Weights of a small contrastive image-text model: encoder arch mobilenet_v2, encoder depths [4, 4, 4].
Rows from block 9 of the image encoder of a small contrastive image-text model, named by matrix and row number. Rows with one number belong to one channel. Each number is 128 + 24 x the weight over its row's rms, rounded and kept within 0 to 255. All counts start at 0.
After each channel's rows are labels from the 100 images, of 14848, where the channel reaches its highest value: "peak on" is the class under the peak. Only what is clearly more common there than usual is listed. The data: small charts drawn from random numbers. In brackets: how many of the 100, against the usual share in percent.
# convs0: expand pointwise conv (encoder.blocks.9.convs.0.weight, 432x72x1x1), inputs 0-71
# convs1: depthwise 3x3 conv (encoder.blocks.9.convs.1.weight, 432x1x3x3), a 3x3 kernel
# convs2: project pointwise conv (encoder.blocks.9.convs.2.weight, 72x432x1x1, transposed), outputs 0-71

convs0.315 [143 177 123 144 133 122 127 128 189 141 154 137 155 144 168 107 161 122 180 106  90 126 144 105  85 131 163 129 111 165 118 116 106  90 140 148 127 103 146 155 109 120 149 147 147 104 156 139 132 110 102 113 175 153 127 126 132 100  98 122 180 143 136 125 100 150 145 101 120 146 139 146]
convs1.315 [169 129  78 127 109 111 124 115 140]
convs2.315 [137 163 169 113  96  88 140 161 161 143 170 129 126 116 125 173 127 140 162 111 110 119 126 131 129 109  95 128  89 144 111 103 137 145 134 129 133 136 141 120 101 127 129 119  98 123 141 180 101 164 116 130 171 131 124  87 147  96  92 154 182 161 161 134  77 131 143 133 113 119 114 137]
peak on: data marks (44 vs 21.6)

convs0.234 [ 82 119 116 160 146 133 121 120 138 146 178 107 127 156 136 145 146 131 148 117 178 132 160 110 128 145 100 125 131 101 113 118 119 107 124 123 140 149 175 168 131 167 157 138 145 114 131  70 179 149 156  95 114 126 104 113 126 171 173 118  86 136 126 115 104  93 104 146 122 135 129 140]
convs1.234 [172 123 138 118 106 139 161 118 163]
convs2.234 [137 133 133 167 129 128 159 126 106  68 143 115  97 164  55 106 106  95 122 106 112 139 146 160 159 165 112 155 107 150 141 125  91 140 138 133 133 137 116 143 118  95 101 143 135 119 151 122 121 105 122 106 124 117  93 150 127 115 160 147 127 154 150 128 112 166 126 112  78 132  85  99]
peak on: data marks (60 vs 21.6)

convs0.83 [ 99 172 155  85 136 134 108 141 188 159 113 142 161 121 124 110 124 137 154 150  91 136 118 167 114 176 147  75 139 143 110 133 118 100 148 152 132 115 151 134 126 148 138 169 158 111 146 119 119 122 109 119 132 138 141 152 145 127 163 132 182 117 134  88 131  95 128 146 119 140 177 139]
convs1.83 [ 78 128 141 144 156  99 107 122 141]
convs2.83 [133 160 106 121  88 118 120 101 118 137 134 118  54 159 108  83 136  86  92 114  78 103 137  91 133 148 137 123 142 127 115 136  87 145 140 116 146 111 139 100 140 127 117 136 127 113 118 112 135 154 117 121 106 137 122 165  96 134 183  96 111 135 122 118 115 133 148 147 106 129  64 105]
peak on: legend (43 vs 0.7)

convs0.178 [148 100  99 142 143 154 137 158 134  80 162 130 137 133 165 139 143 100 132 130 142 127 178 114 114  95 157 123  94 108 137 130 124 180 110 127 143 124 142 132 165 124  90  90 128 140 132 108 145 144 110 128 147 139 109 104 176 101 108 128 138  87 166 117 118 131 184 166 145 122  81 130]
convs1.178 [172 162 139 156 140 129 109 111 109]
convs2.178 [129 105 107 170 126 144 114 137 125 141 161  92 146 142 131 143 141 165  87 117  71  86 160  83 121 148  89 115 131 153  96 158 121 127 136  93 139 170 182 127 159 143 143 134 152 134 148 131 178 138 126 183 137 114 113 112 140 129 110 155 140 129 118 166 142 141 134 128 126 110 118 121]
peak on: data marks (46 vs 21.6)

convs0.9 [146 126 162 125 163  88 144 107 139 136 110 158 133 107 103 116 118 139 174 141  71 106  83 153 127 145 141 128 129 183 132  97 136 127 142 134 132 133 121 122 104 149 173 174 132 131 149 189 122  91 142 138 169 138 158 150 107 119 140 147 127 166 124 134 138 131  90  96 132 128 152 129]
convs1.9 [129  99  94 126 159 123  95 119  97]
convs2.9 [107  92 100 158 115 155 120 107  85 149 107  85  95 197 100  88 127 126  94 117  92 117 128 132 149 152 156 106 142 155 126 138 161 122 116 116 110 113 136 146 133 135  84 112 152 124 119  86 164 122 106 150  99 124 147 143 144 121 131 130 110 118  92 119 170 133 107 162 131 151 142 153]
peak on: legend (31 vs 0.7)

convs0.111 [144 172 146 113 115 135 149 138 172 120  95 161 146 132 143  72 122 141 158 108 106 102 134 110 128 113 163 138 150 155 133 121  85  67 147 127  94 139 133 161  85 141 157 132 130 117 134 131 128 126 146 154 138 122 120 122  85 128  85 130 112  86 105 148  91 131 106 122  77 112 127 114]
convs1.111 [ 91  97  88 120 153 117 123 143 143]
convs2.111 [167  72  95 104 101 148 163 102 107 135 111 100  89 139 154 127 181 126 100 143 102 102  91 128 106 134 142 118 157 109 157  98 138 108 140 140  86 127 100 109 105 145 115 112 137 132 101  85 158  90 141 125 120 139 134 132 150 118 146  85 148 107 105 149 132 142 134 127 162 163 136 140]
peak on: data marks (46 vs 21.6)

convs0.364 [156 141 127 131 111 153 133 103 162 138 170 114 142 129 181 169 133 164 117 128 118 111 160 126 133 136 128  90 138 112 128 132 120 181  85 127 140 149 145 133 121 137 146 155 147 121 108 106 128 187 122 122  58 153  81  98 161 125 137 118 111 143 103 140 138 127 149 166  91 113 132 135]
convs1.364 [162  91 146 147  94 146 123 107 124]
convs2.364 [155 145 106 117  88 174 153 101 163 168 112 116 117 136 137 142 135 148 120 132 131  99 138 108 129 146 149 159 159 128 114 157 100  68 139 111 132 103 153 135 114 160 133 112 124 114 129 123  78  74 118  96 126 145 148 146 126 149 179 118 131 101 165 148 118 112 152 147 148 160  87 133]
peak on: data marks (84 vs 21.6)

convs0.144 [123 118 109 109 115 111 165 120 149  78 143 138 122 126 156 112 135  89 137 113 133 118 200 109  88  79 121  95  98 133 173 128 114 158  99 109 135 105 125 123 139 115 112  71 119 153 114 100 136 138 114 146 124 138 105 127 154 139 114 147 128 106 146 106 129 127 185 161 114 109 104  98]
convs1.144 [157 147 168 143 139 169 135 146 124]
convs2.144 [154 109 113 123  92 173 122  93 159 111 133 104 123 137 154 170  98 120 107 132 140  97 158 151 122 159 115 162 147 163 108 168 126 138 122 102 127 124  49 125  93 125 128 104 149 139 105 105  95  91 111 157 107  91 114 138  89 130 135 121 132 118 117 166 149 153 133 129 139 107 119 117]
peak on: data marks (48 vs 21.6)

convs0.246 [147 124 163 120 152 108 146 129 119 134 121 158 121  82  98 136 105 145 153 136  86 143 108 151 123 138 144 138 122 195 127  72 139 119 153 141 128 146 120 140 104 137 170 162 139 153 157 191 114 106 143 136 148 134 173 154 107 146 164 143 103 151 116 151 148 122 106  89 144 131 143 117]
convs1.246 [122  91 107 131 135 144 115  88  93]
convs2.246 [ 93  94 118 158 163 169 114  87 106 165 101  97 156 188 108 102 120 104 109 124 134 129 139 158 157 132 149 147 146 118 135 143 161  96 138 113 127 130 129 128 137 117  95 137 110 137 109  79 132 130  93 132  72 105 142 158 140 137 140 115 101 128 108 123 168 127 137 133 101 147 170 151]
peak on: legend (32 vs 0.7)

convs0.274 [106 132 114 104 124 121 128 147 148 143 124 145 143 143 135 152 134 161 116 141 110 129 112 132 137 163 126 142 134 109 124 149 118 146 142 105 116 171 167 142 122 169 141 131  91  88 134  78 116 160 119 136  73 114 129  79 140 103 183 132 110 108 131  75 163 108 145 175 176 126 153 126]
convs1.274 [ 98 160 114 121 153 104  97 151 112]
convs2.274 [ 81 105 120 123  97 143 112 126 158  88 152 124  98  93 107  97 129 103 115 114 132 123 162 113 164 139 127 104 152 102 119 144  93 102 129 101 144  85 129 148  86 101 180 137 119 138 131 129 121  88 128 135 125 134 141 121 153 148 121 113 163 123 154  86 126  95 166 167  80 126 118 152]
peak on: data marks (49 vs 21.6)